A small image classifier, trained from scratch.
Training: muon at rate 0.0062, batches of 64, held-out accuracy 100%.
Data: trained on rendered roads seen from a driver's seat, with toy cars, trees and houses, 4.0 epochs.
Rows from block 5 of a small image classifier, named by matrix and row number. Rows with one number belong to one channel. Each number is 128 + 32 x the weight over its row's rms, rounded and kept within 0 to 255. All counts start at 0.
Before each channel's rows are labels from the 100 images, of 14976, where the channel reaches its highest value: "lies over" is the class under the peak. Only what is clearly more common there than usual is listed. The data: rendered roads seen from a driver's seat, with toy cars, trees and houses.
# c3: 3x3 conv (model.blocks.5.c3.weight, 192x192x3x3, each kernel summed), inputs 0-95
# c1: pointwise conv (model.blocks.5.c1.weight, 192x192x1x1), inputs 0-95

lies over: sky
c3.48 [163 160 140 144 129 104 128 114 128  94 109 129 159 103 156  63  88  98 243 147 122  63 152 131 103 124 182 178 137  81 134 110 172 197 108 118 162 117 139 141  86 164 101 102 128 117 133 119  56  33 131 124 120 139 114 188  90  91  88 119 108 115 119  93  81  98  86 114 152 126 116 102 104 127 171  99 120  81  81 124 161 213 126  63 242 181 142 106  89 130 158 135 154 134 116 136]
c1.48 [131 167 122 117 109 133 123 141 156  97  57 113 119  96  74 102 152 141 110  92 121 102 161 129 148  90 155 141 129 125 126 102 105 130  70 144 165 126  97 121 144 101 110 135 186 125 166  67  94 113 135 121 132 144  90 161 104  92  80  91 106 114 104 104 102 101 124  59 123 139 132 129 120  78 136 117 134  97 144 203 146 177 128 150 146 112 123 127 131 130 131  67 125 133 138 111]

lies over: truck; car
c3.92 [ 81 147 132 155 154 137 109 122 122 128 152  83 148  94 246 173 105 134 108 139 176 141 104 131  77 135  91 129  93 182 114 110 162 138  95  67  93  95 131 101 118 104 140 153 167  62 140 141 167 112  80 136  48 153 117 128 100 192 153 168 141  79 129 148 122 111 155 152 102 143 117  96 119  80 130 104 104  70  81  91 118 125 175 137 120  99 103 157 115 162 101 110  20 125  89 135]
c1.92 [140 148  84  91  71 189 198  80 121 175 112 130  74 129 194  94 131 161 149 172 112 114 142  98 126 139  73 142  81 114 122  64 117 137  87 103  90 125  95 191 132 142 200 143 133 130 110 126 157 168  68 109 123 124 130 142 168  90 105 139 132 201 116 111 160 113 129  67 127 126 112 100 136 136  91 131 164 123 164  67 134  86 115 153  76  74 169 178 148 114  88 103 118 122 149 135]

lies over: truck; car
c3.47 [122 165 125 141  57 120 109  97 125 148 145 107 131 122 101 101  92 104 132  84 135 154 106 105 115  88 131 113 143 101 122  56 114 134 139 124 109  96  66 118 189 129 132  74 105 131 140  82 125 133  45 115 141  42 151 149  82 119 142 152 123 145 137  72 148 146 119 122  98 112 134 173  64 149 107 138 109 129 101  78 103  93 112 143 183  37  97 118  90 141 154 140 109 190 170 112]
c1.47 [135 179 134 173  83  97 131  90  95 123 129 108  68 143 112 133 127  76  98  86  87 180 151  82 140 163 137 112 108  99 168  86 140 133 109 112  37 147 117  80 185 160 138 110 108 150 108 100  55 125  86 109 112 121 145 121 114 159 142  99 104 166  97  97  99 103 173 188 118 114  93 101 111 121 156 140 216 111  81  95 122 109 135 109 105  94  74 122 155 125 141 109 113  93 204 126]

lies over: road
c3.32 [131 153 136 107 171 151 117 171 138 123 131 124  84 123 194 150 123 148  73 120 104 207  90 119 138  96 128 165 145 131 100 110  68 121 125 158 176 108  86 111  81  96 166 151 141 136 130  93  87 125 163 117  96  87 122  65 111 122  99 100 133  95 129 118 134 131  99 146 165  77 125 112 111 135 129 163  75 117 129 138  95 117 166 141 102 152  60 152 223 153  58 118 121  97 110 139]
c1.32 [132  81  71 191 190 107 129 160 148 116 156  85 103 143 185 123  90 156  96 145 118 127  97 121 140 163 136 153 136 163 159 165  27 148  91 134 147 115 107  84 102 139 167 157 131 145  98 100 121 141 132 153  91 139 151 144 109 162 130  43 148  98 112 182 132 197 121 128 135 120 122 116  75 161 102 118  93 153 116 149 116 183 137 154 150  99 116 156 114 121 137 118 108 154 104 154]

lies over: pine; tree
c3.17 [115 146 174 152 123 165 154 117 156 143 153 168 125 136 130 161 108  41 151 125 138 105 165 139 127 134 124 130 106 129 138 134 166 146 139 109 135 146 151 109 163 159 132 109 146 152 180 139 173 132  52 132 118 199 172  82  13  89 138  56 111 143 126 117 142  96 180 110 139 106 101 125  97  91 152 103 198  97 151 115 180  95 110 116 138 111 125 157  96 146 150 186 159 154 107 110]
c1.17 [ 77 117 115 121 157 120 102 143 147 134 138 148 133 170 175 125 147  20 122 109 208 105 135  72 133 118 127 112 133 111 208 127 173 132 149 130 142 132 107 133 129 164 147  82 109 134 165  80 111 121 107 154 136 172 111 165  78  69 125  36 111 180 123 107 103 122 154 132 111 164 128 129 117  91  67  91 126 101 101 155 169 164 174 138  96  82 115 117 127  99 152 166 101 150 136 175]

lies over: car
c3.183 [149 156 111  82  87 145 123 147  98  89  86 199 163 129 163 110 213  74  84  90 212 122 114 111 107 190 145 106 138 127 147 164  71 144 171 118 106 135 142 111 126 157 100 151 100  96  97 170 114 115  31 107 122 123 105 107  61 101 112 123 102 147 163 146 124 122  80  69 109 108 101 132 155 132  90  93 122 119 139 140  83 180 112  53  35 126 148  73 117 130 114 109  99  79 128 123]
c1.183 [133 103 150  73  92 119 103 152  66 170 140 138 170 141 178 134 130 177 115 116 135 143 161  96 145 206  94 135 138 119 188 146 120  82 135 134 134  87 163 113 103 161 115 137  91 117  97 114 142 100  59 157 105 152  97 159  59 147 106 124 159 126 131 195  98 134 150 120 153 169 112 109 205 179  81 112  96 146 159 140 104 107 159 148  95  98  85 121 139 135 130  76 166  84 136 137]

lies over: sky
c3.135 [125 101  83 129  89 194 125 189 197 142 134 156 176 135 150 101 166 132 149 145  63 143  65 129  80 105 162 207 109 132 162  68  85 118 142 154  88 126 116  94 132 121 119 114 145  69 131 108 103 139  66 132 138 139 116 172 127 100 108  83  97 194 131 119 128  93 159 114  96  51  71 138 120 151 127 109 129  79 171 135  88 112 131 144 123 107 111 103  93 163 113 152  91  70 104 134]
c1.135 [126  47  93  80 104 142  99 198 119 121 140 106 208 139 148 124 167  99 182 113 176 141 106 111 119 153 108 185 146 164 145  81  75  61 129 149 125 125 125 140 113 103 121 129 115 101 165  84  99  80  98 117 157  56 146 111 109 121  88  60 117 116  65 122  86 162 124 112 121 166 154 132  77 120 130  93 149  95 178 129  97 193 174 115  63 130 127 137 186 104 110 163 126 116 125 124]

lies over: pine
c3.142 [150 132 187 116  50  95 123 138 144 167 136 108 183 146  89 184 101 197 166 181 106 149 129 134 124 166 122 121 138 152 171 115 157  76 108 109 128 167 155  70 131 131 108  91 119 152  83 155 132  98 106 143  91 187 112 191  75  98 111 114 106 154  90 156 172 105 115 116  93 101 117 134 136 135  98  91 144 121 188 140 135 101 125 139 117 118  95 160 100  94 138  74  93 123  82  92]
c1.142 [115 116 152 126  74 228 110 153 161 122 102 125 144 107 110 154 142 185 157 194  85 101 153 134 158 123 114 141 147 113 116 164 160  71 156  96 167 167 100 106 206 121  80 108 121 133 161 155 128 142 152 147  75 155  78 146 143 101 124 110  86 122 127  91 151 159  75 144 154 122 114  93 102 115 125 142 134 137 119 144  91 122 178 123 104 112 127 117  83 124  91 117  93 107 113 125]

lies over: truck; car
c3.64 [129 173 163 136  88  70 128 135 135  60 171 184 151 150 156 184 126 134 147 100 181 125 175  75 103 133 167  74 140 151 109 129 152 133 133  47 120 137 128  81 184  88 119 202 165  78 163 134 168 132 104 120 129 143 134 160 104 121 100 135 100  59 122 146  97 186 100 147 112 144 135 116 136 180 107 107 135 118 122 117 154 150  82  93 159 107 202 103  81 118  68 136 117 154 129 126]
c1.64 [164 170 123  89  72  91  87 126 152 164 157 113  79 135 139 111 119  98  78 111 142 120 131 147  96  96  58  96 101 109 128 124 172 128 135 102 121 188 122  66 182 134 103 127 147  75 171 156 149 171  88 143  84 119 148 177 126 113  95 129 131  77 147 181  25 140  79 150 136 164 115 101  88  88 176 102 141 134 156 131 144 134  95  98 108 101 155 140  82 125 138 106 212 108 161 168]

lies over: road
c3.128 [ 61  70 105 131 161 137 113 127  94 158 137 163 140 146 140  90 138  89  96  57 108  73 119  98 200 169 151 120 122 125 138 148 135 121 107 116 121 153 170 161 121 181 197 149 159  85 140 146  92 133  67 103  99 128 171 105 186 138 146 133 120 103 133  71  79 155 159 136 116 129 188 150 125  94 128  91 135  99 107 115  80 162 127 119 155 175 146 115  77 148 164 126  86  99 119 117]
c1.128 [117  74  78 140 135 162 102  96 113 116 142 171 136 118 134 198 133 106  71  95  73 175 169 107 110 162 125  72 100  76 113 152 100 171 108 156 137 146 123 126  99 123 101 109 163 105  96 153 101 113  60 129  73 125 161 121 171 131 112 152 129 129 151 101 107 168 145 175 137 170 129 158  99  93  82 104 101 104  97 220  74 110 152 157 117 142 131 115 141 165  91 118 105 101  99 146]

lies over: car; truck
c3.69 [153 182 164 147 166 100 158 125 197 149  82 107  80 101 178 130 116  93 187 133 162 130 161  61 133 133 134 149 164 104 138  95 143 168 158 101 142 102 146 168  71 140 128 158 156 128 111 175  70  80 107 128 128 147 162  76 103 117  96 124 125 135 117 120 123 126 118 171 104  45 134 111 129 177 154 115 160 120 152 140 244  89 129 107  89 174 217  92 103  72 124 142 109 158 153 109]
c1.69 [156 106 176  78 170 124 184 122 133 112 105 155 115 142 130 132 152 127 172 117 137 187 130 101 112 141  72 200 141 107 170 110 173 160  86 136 167  91 113 161 102 153 140 101 130 100 126 120 134 117  38 148 122 142 151 100  64 138  73 122 114  86 108 121 133 109 141 109 114  62 104 132 127 113 126  92 116 152 108 169 183  92 120 176 110 195 169  93 161 109 111 174 146 109 160 116]

lies over: verge
c3.133 [116 133 103 106  56 146  87 163 140  78 137 179 170  94  67 124 145 158 127  99 119 155 149 132 172 173 113 168 112 142 190 143  99 121 152  69 121 142 159 161 152  82  53 119 188  99 122 158 110 125 103 141 137 111 158 128 154  86 127 181 116 106  62 142 126 120 116 109 149 124  66 139 117  68 136 169  96 124 136 141 105 144 121 119 124  84 100  86 149 122 149 111 140 128 107 104]
c1.133 [135 160 100 159 174  47  41  93 148  75 162 144 215 123 153 131 116 177 116 113  97 165 142 109 133 184 127 134 157 173 203 102 106 116 114 109 115  93 137 114 153 105  95 136 150 131 116 118 162 104 121 113 101 214 175 202 123  75  97 125 148  85  73 164 143 107 129 125 159 107  80 167 170 132 117 110 111 142 173  87  76  88 107 118 182 122 150 143 116 107 139 110 169  96  70 123]

lies over: car
c3.70 [135 156  94 152 144  65  92 133  96 113 111 156 101  90 110 141 126 122 121 145 203 182 159  94 146 131 137 116 101 105 167 152 181 109 147  12 113  93 111 109 105 137 184 110  76 153  86 251 120 112  97 121 128  86 145 110 139 164  80  85 140 125 136 202 122 142 117 121 104 176  26 107 140 157 149  99 109 149 102 125 155  86 130  83 126 103 107  85  84 159 117 120  82 157 123 114]
c1.70 [100 137 118  94 122  72  93  78  84 158 121 182 132 140 102 113 123  97 113 118 164 109 166  93 140 159 137  88  86 141 130 174 139 132 182  55 111 110  97 102 100 118 132  78 115 108 102 160 120  98 173  95 132  88 146 104 127 146 159 181 140 145 154 134 111 115 136 110 121 208  38 109 122 115 162 110 102 152  92 110 138  71 106 123 134 151 181  84 157 127 120 144 132 148 122 124]

lies over: truck; car
c3.20 [ 89 118  96 121 155 110 130 111 128 156 178 133 123 102 105 150 150 171 166 118  29 167  95 129  84 123 135 109 141  52 179 114 156 108  81  98 184  94 151 130 102  86 131 121 104  99  62 179 122 112 130  92 121 135  80 125  51 194 139 119 131 112  96 150 137 117 144 185 128 104 128 152 130 140  95  63 124 119 119 117 121 163 117 129 184 128 153 173  99 134 135 121 121 115 114 116]
c1.20 [ 91 201 121 106 125 141 124 109 112 141 170 133 117 109 100 137 150 145 138  83   2 157 116 166 127  73 118 105 133 114 140 159 159  91 100 105 210 111 159 143 123 136 196 136 114 194 134 237 131 126 109 116  89 139 120 110  82 126 133 115 166  83 130 109 180 137 143 126 115 154 135 190 136 109 125 131 167  98 167  79 156 109  73 108 107 151 124 140 106 133 124 107 157  81  81  89]

lies over: sky
c3.16 [ 53 130  81 152 142  55  81 148 134 101 124  81 128 140 141 109  51 159 149 102 154 136 125 233 139 155 133  98 124 101 162 168 141 160 129 107 104 154 144 151 121 127 137 108 150 131 122  72 153 171 138 140 132 138 141 141  79  11 160 123 120 173 166 133 154 156 145 118 116  91 118 118 110  53  99 132  74  75 174 116  61 107 142 164 127  90 101 154 169 125 123 117 170 111 142 140]
c1.16 [ 74 119  92 169 137  76 130 143 149 152 174  84 140 181 114 117  55  79 160 117 195 164 125 165 121 124 147  53 112 143 126 180 159 105 151 110 107  99 155 155  87 127 138 131  84 109 133 143 202 155 144 178 139 126 125 145 132  58 147 133  88 113 166 181 157 131 105 158 145  95 110 156 134  74  77 151  90 133 100 115  66  87 112 175 116 145  97 120 120  92  92 109 144 117  99 162]

lies over: verge
c3.31 [117 113 116 157 154 159 111  99  81 137 125  83 123 126 178 124  81 127  98  83 104 151 158 101 141  88 127 133 131 137 128  33 127 172  86  78 111 115 125 135  82 125 167 102 135  71 136 169  74  28  71 136  92 142 125 186  91  65  58 145 127 106 179 138  97  77  99  94  85  99  22 115 114  73  84 106 136  93 125 123 119  77 127 106 132 100 103 163 105 119 134 176  93  98 112 132]
c1.31 [136 104 112 175  94  93 111 149 123  98 125 139 101 151 118 104  87  84  88  86 129 124 100 146 156 208 112 156 131  99 118   0 112 182 111  81 139 141 167 194 116 108 183 106 126 112 184 104  70 133 129 146  66 124 120 142  66 177 182 122 122 104 161 144  64 100 145 107 125  86  81 118 171  94  65 125  93 171  79 158 127 125  88 103 147  96  61 147 147 145  89 197 145 154 160 135]

lies over: truck
c3.37 [ 71  50 154 104  82 199 154 135 162 154 119 146 197 105 126 144 131  93 100 160 101 187  55 204 124 118 165 115 125  89 115  91  86 132 150  71 134 144  53  95 146 102 107  97 113 131 120 158 122 126 148 138 164 105 100  69 137 104 179 145 156 181 145 146  85  81 103 128 128  77  88 178  87 134 125 114 107  92 139 104  95 103 105 105 128 103 169  95 125 130 163  65 133  92 110 142]
c1.37 [110 106 164 133 104 176 132 105 164  86 132 149 174 126 150 129 104 140 162 133  93 167 100 170 123  90  85 116 215 101 116  99 128 116 129 198 101  34 108 135 109 153  77 117 126  71 137 232 102  80 108 138 111 106 147 164 105 162 108 118 161 179 129 133  63 113 118 151  29 106  63 152 152  94 166 119 120  95  85 103  93 123 150 173  99  88 119  39 118  99 138  60 103 163 125 159]

lies over: car; truck
c3.50 [127  59  96 128 139 123 106 112 133  81 187 106 147 113 161 106  83 119 134  97  64  79  78 156 131  93  90  73 116 170  95 110 153 142  99  64 119 119 117 126  66  91 101 117 120 117 124  71 151 101   1 155 122 171 116 103 126 112  92 115 128 168 134 138 128 156 139 106 127 112 124 164  90 114 155  73  65  91 131 117 145  69 164  72 110 100  97 162 123  79 152  87 120 137 109 158]
c1.50 [132  95 137 122 116  67 111 113 157 101  96 113 115 129 105 104 142  97 156 115  88 109 126 128 186 122 124 122 121 164 130 106  99 123  47 121 110 100 125 136  87 112  98 130 113 126 123 122 102 132  33 157 107  72 127  75 132 151  84 148 131 175  90 133 112 101 133 127 113 115  92 151 161 131 119 164 109 117 122 113 151 153 186  87  86 180  90 112 142 113 131 151 150 129 156 122]

lies over: truck
c3.59 [139 111  68 117 137  88 107 200 155 103 183  55 110 226 160 138 151 115 163 115 126  80 190 148 159 149 136 112 103 139 112 115 189 128 122 116 106  96 119 117 117 121 105 173 138 163 109 120 130 108 115 122  96 142 148 174 123 109  73 128 128  67  91 166 110 119 125  53  64 147 118 111  84  93 200 101 167  83 134 103 102 159 121  46 187 140 183 110 137 140 140  89 101 166 147 112]
c1.59 [123 165  62 172 175  75  94 186 131 114 125 113 110 141 118 163 122 163 118 136 143  33 174  80 163 128 142 108  86 101  89 116 162 127 117 136  75 106  97 126 111  93 148 157 236 157 145 135 103 140 121 140 169  99 107 129  99 104  76 133 107  65 121  91  68 110 131 135 151 162 114 147 103  94 218 146 102 172 223 101 101 126 146 126 144 130 142  79 165 197 128 130 105 150 122  55]

lies over: car
c3.88 [109 168 135 137 146  88 196 145 164 138 160 139 120 101 150 147 114  86 168 101 160  65 165 140 121 117 150 129 124 185 104 109 137 115 140 150 178  85 137 126  35 122 117 167  71 155 164 150  59 128 156 122 107 133 117 149 110 155 101 133 110 116  93 165 136 169 164 137 135 111 129 130 106 136 133 143  82 193 125 127 191 198 160 114 165  96 120 159   0  88 136 138 174 148 114 126]
c1.88 [134 129 154  96 116 132 193 141  82 118 132 141 154 152 158 137 154  84 160 130 104 127 119  73 169 139 119  66 162 180 112  89 104  45 119 147 108  68 127 149  86 118 108 125 111 121 175 146 111 125 163 118 164 142 123 110  95 172 154 113  94 172 142 130  97 121 134 169 130 139 120  68 177  92 149  52 110 126 113 172 176 111 116 134 106 156 134 135   7 104 160 138 207 167 107 178]

lies over: truck; car
c3.0 [ 18 146 114 143  86 115  69 130 193 128 145 104 141 120 184 167 136 121 131 110  51 141 141 128 138 117 165 108 149 132 114 153 105 112  93 105 120 125  69 150 123 126 115 146 108  91  51  24 121  76 211 124 116 155 112 136 201 138 130 126 147 170 119 106 119  92 119  96  62 131  64 110 125  62 153 116 100  95 142 107  65 179 119 134 159 133 121 112 108 151 156 186 105  80 127 109]
c1.0 [ 26  98 191 117 104 139  98 100  95  90 103 165 144 193 122 158 149 141 185 132 177 121 126 124 115 143  84 102 136 121 175 178 100 134  70 103 129 132 100 116 111 129 148  96 140 101 109 107 107  95 210 123  77 140 125  79 173 124  47 111 134  99  80 135  76 125 109 111 114 141  64 110 176  82 131 143 112 134 160 111 146 123  97 125 125 159 133 124 109 179 109 141 163  80 111 127]

lies over: sky
c3.188 [121 150 128  75  98  86 138  84 168 102 136 109 165 141 112 115  67  94 186 141  97  98 133 146 147 140 147 134  95  89 105  65 107 130 110 130  99 124  77  89 162 176 109 156  82 174 171 156 145 155 145 142 125 172 133 124 129 101 166 154 128  74 155 121 178  77 144 147 200  85 121 113  95 142 163 156 158 106  64 182 142 129 131  50 202 123  95 157  81 181 105  84 111 177 102 158]
c1.188 [114 158 123  97 118 102 143 107 166  86 172 118 136 131 111 103 100 127 141 124  88 126 134 103 137  60 135 149 129  92 142 106 142 107 102 113 113 154 128 142 157 178  86  86 102 189 133  98 174 185 144 150 120 108 101  99 124 139 130 147 132 145 107 169 183 111 104 150 147  96 154 135  85 103 156 134 110 129  81 201 135 128 125  91 133 112 101 146  99 213 107 109 126  98 101 178]

lies over: verge
c3.180 [104 127 141 112 144  78 159  85 100 157  96  91 112  97 135 127  71  87 144 115 107 166 144  92 171 188  82 182  84 125 104 141 160  93 128 150  95  86 109 135 103 118 196  97 136 150 165  92 101 129 137 152 147 154 135 185 167 153 159  75  77 146 128 130 121 101 125 102 116  90 148 131 143 161 183 125 174 133 167 118 135 156 116 155 126 105 140 131 119 173 125 159 165 167 172 127]
c1.180 [ 64  82 143 166 136 166 146 169  64 121  96 164  87  70 129 103  85 129  65 136 115 127 104  84 208 198 104 119 131  86 142 147 181 130 108 144 157 125 135 103 129 133 102  83 151 144 132 119  77 180  94 106 112  63 121  97 139  90 118 117  58 146 104 181 127  98 158 127 144 102 166 138 186 118 170 166 160 110 125 125 143 149 157 116 116 127 176 117 103 143 136 153 131 154 143  78]

lies over: truck
c3.4 [140  70  63 104  31 147 136 157 135 111 145 206 123 119 188 136 154 105  91 150 168 119  12  70 143 149  81 124 179 145 142 119 148 114 123 215 149 100 137 103  92 132 209 151 144 134 135 114 105 153  61 117 121 123 111 113 126 135 130 127 135 146 112 205 125 151 102 100 132 128 120  96  92 135 162 164 102 141 134 115 137  26 172 138  56  72 139 113 141 104 102 143 155 114  92 114]
c1.4 [144 100  64  94  40 115  67 133  92 132 167 103 148 125 167 120 101  90 104 132 169  93 104 118 236 186 110  81 106 127  84 100 115 137 114 159 150  84 150  59 134  99 190 122 102  95 131 125 106 142 109 128 108 125 132 144  81 142  91 156 131 112 191 143 154 114 141 103 111  96 108  67  90  69 139 126 123  80 112 113 109 166 158 149 125 154 124 148  79  97 146 133 120 128 144  88]

lies over: car; truck
c3.13 [134 107  89  94 172 179 173 138 123 150 139 146 147  92 163 173 168 142 153 141 161 212  54 111  98  93 186 130 159  70 143 171 127 113 136 117 141 115 156  86 122 107 140 123 126  94 150 180 115 114  92  85 112 151 121 135  68 102 113  91 116  99 168 150 104 106  77  59 125 153  99 113 130 131  60 162 117 145 148 105  84 143 163 112 107 175  97  92 144 131 100 142 105  71  94 148]
c1.13 [182 111 148  96 130 143 155 118 147 124 159 150 167  39 148 179 124 163 165  71 140 149 141  86 137 142 141 135 170  64 170 126 104 128 149 152 163 101 118 153 130 120  94 118 167  90 122  93 110 137 140 141  93 118 108 168  77  74 154 104 153 144 110 103 175 128 154 127  91 145  82  78  85 136  94 141 184 113 112 125  95 113  98 193  94 176  95  72  66 155 101 123 141 147  84 156]

lies over: verge
c3.51 [161  86 182 100  81 106 100 169 145 157  98 134  93 111 123 150 162 100 124  75 100 102 117 102 240 117 137 126 141 123 118 111 154  87 118 156 152 125 155 162 163 154 121 162 109 113 146 110  76 186 128  70 161 113 121  48  87  81  79 105 142 130 114 136 102 141 158 157 112 138 128  86  98 184 149  70 128 137  92  84 183  88  90 118 167 107 162  86 184 170 125  88 153 158 128 102]
c1.51 [116 112 144 174  99 153 105 102 164 136 129 136  65  82 114 140 130 118 146 148 136 126  86 140 129 149 108 151 134 141 154 137 120 142  97 106 128 177 126 170 153 124 107 115 127 135 197 133 131 134 116   0  87  97  72 116 120 102  93 141 101 132  77 102  97 166 140 154 127 155 129 132 103 105 147  79 137 137 121  81 170 135  92 116 186 143 115 117 157 173 255  91 144 161 100 112]

lies over: truck
c3.43 [109 120  68 130  47 125 156 153 125  87 127  94 132 155 121  86 146  93 174 115 124  84 105  76 116 114  65 115  99 115  63 168 140 109  85 100 113  89 104 159  55 140 115 103 127 116  91 136 183 133 197 119 115  54 149 109 117 156  73 163 103 136 146 108 152 157  88 105  90 160 108 107 101 144 115  82 110 150 198 148  98 106 169  67 145 174 168 118 137 125 145  92 163 174 147 107]
c1.43 [123 135 157 101  80 106 164 130 140 118 129  85  82 197 120  97 164 110 114  80 100  83 130 123  31 126  86  98 123 104  77 126 134  81  80 146 137 123 164 167  77 113 137  40 176 118  93 143 145 131 163  91  91  58 114  87 116 143  90 112  98 120 160 136 119 157  56 134 114 115 114 119 145 190  74  93 163 128 135 102  93 148 167 127 139 156 137 141  84 114  90 109 154 148 145 133]

lies over: car; truck
c3.134 [133 161 116 134 136  55 148 102 131 113 114  51 159 159  97 105 104 111 153 134 129 140  85 131 107 110 118 128 111 147 150  69 164 127 104 156 177 128 137 100 103 123 112 129 104 123 131 149 146 118 117 109 108 116 152 140 212 103 154 125 142 141 159 148 128 100 122  70 104 104 145 111 143 156 139 185 154 108 190 113 171 214 120 100 155  87 182 101 128 102 147 119  94 179 135 140]
c1.134 [159 134  97 121 189  93 129  77  93 133 165 149 141 126 104 133 113 164 117 122  74 163 119  97 164 182  96  79 135 119 172 117 147 148  89 136 125 157 167 133  52 124  91 188  93 123 101 161 154 121 186 125 119  62 135 139 157  82 109 131 117 166 112 154 107  98 128  83 147 124 149  78 144  97 102 170 103 139 116 120 133 117 126 113 161 168 136 123 172 107 178 114 153 125 178 144]

lies over: sky
c3.176 [ 99 166  96 141 161 194  86  93 108 145  93 171 111 126 126 149 150 135 105 124 105 137 140  51  90 138 154  88 102 120 134 136 138 159 157 179  67  86 151 103 161  85 146 122 137 133 117 139 113 133  60  90 180 144 138 148  77  51  93  78 132 143 159 120 121 103  78  78 102  88  58 147 102 161 141 151 151 137 108  71 112  81 131  80 104 115 155  79 103 137  92 118  75 113 107 127]
c1.176 [118 113  50 138 165  97 127 107 124  95 120 153 150 117 111  93 156 157 160  87 148 165 140 113 123 127  96 188 108  93 235 183 141 125 106 165 102 172 102  70 125 127 134 130 109 146 158 119 134 173 106  85 115 156 140 113 131  96  94 112 118 110 128  94 131 111 150 147 202 128  71 124  75 101 116  91 123 129 102  81  97 197 115 150  87 137 102 135 222 148 137  57  83  97 117 128]

lies over: car
c3.175 [101 174 123 127  69 167 173  95 122 143 116 186 151 179 136 138 103  89 126 123 119 173 109  84 208 132 211 131 168 145 161 121 110  68  75 106 175 129  80 144 132 101 105 130 101 117 123 173 133 111 100 117 175 111 117 122 117 174 126 135 128 113 149 109 123 110 106 115  98  99 147 150 117 178  89 104   0 126 129 121 125 133 148  92 185 215 161 110 128 148  95 122 142 103 145 132]
c1.175 [189 109 111  97 135  85 147  87 137 117 135 145 187  96 102 127 131  87 119 118 189 176 117 116 115  87 138 116 156 115 168 107  96  88 141  96 107 132 142 121 110 173  86 117  92 148  78 169 105 157 158 179 115 125 113 116 134 144 168  78 142 113 160 148 152 136 107 110 122 158  86  84 112 180 108  99 150 127  73 130 126 123 145  82  84 164 195 108 140 148 117 122 210 128 145  90]

lies over: road
c3.23 [157 112  92 166 110 141  95 174 104 110 189 136 143 132 179 142 191  92 138  99 144 199 145   0 163 100 105  73 123 137 158 158 116 184 127  94  84 109 161 131 150 123 164 126 161 113 137 143 117 121 114 132  90 126 123  74 142  94  83 124 120  74 211 188 122 117  76 121 125  85  87 123 162  90 130 156 163 145 135  97 135 130 100 156 126 125  83 163 139  84  82 105 180 140 100 126]
c1.23 [177 187 120 164 124 203 153 180 137 132 145 175 113 129 183 183 138 119 103 168 201 167 138  50 101 111  93 101 124 123 118 155 125 196 142 177 100 131 120 136  97  82  93  98 161 163 141 134 128 171 130 120  85 171 136 129  93  94 220 146 175  90 115 153 148 128  96  96 124  87 131  82 147  91  76  73 128 155 109 101 142  95  93 124 120 105 143 153 135 162  73 110 120  79 104  92]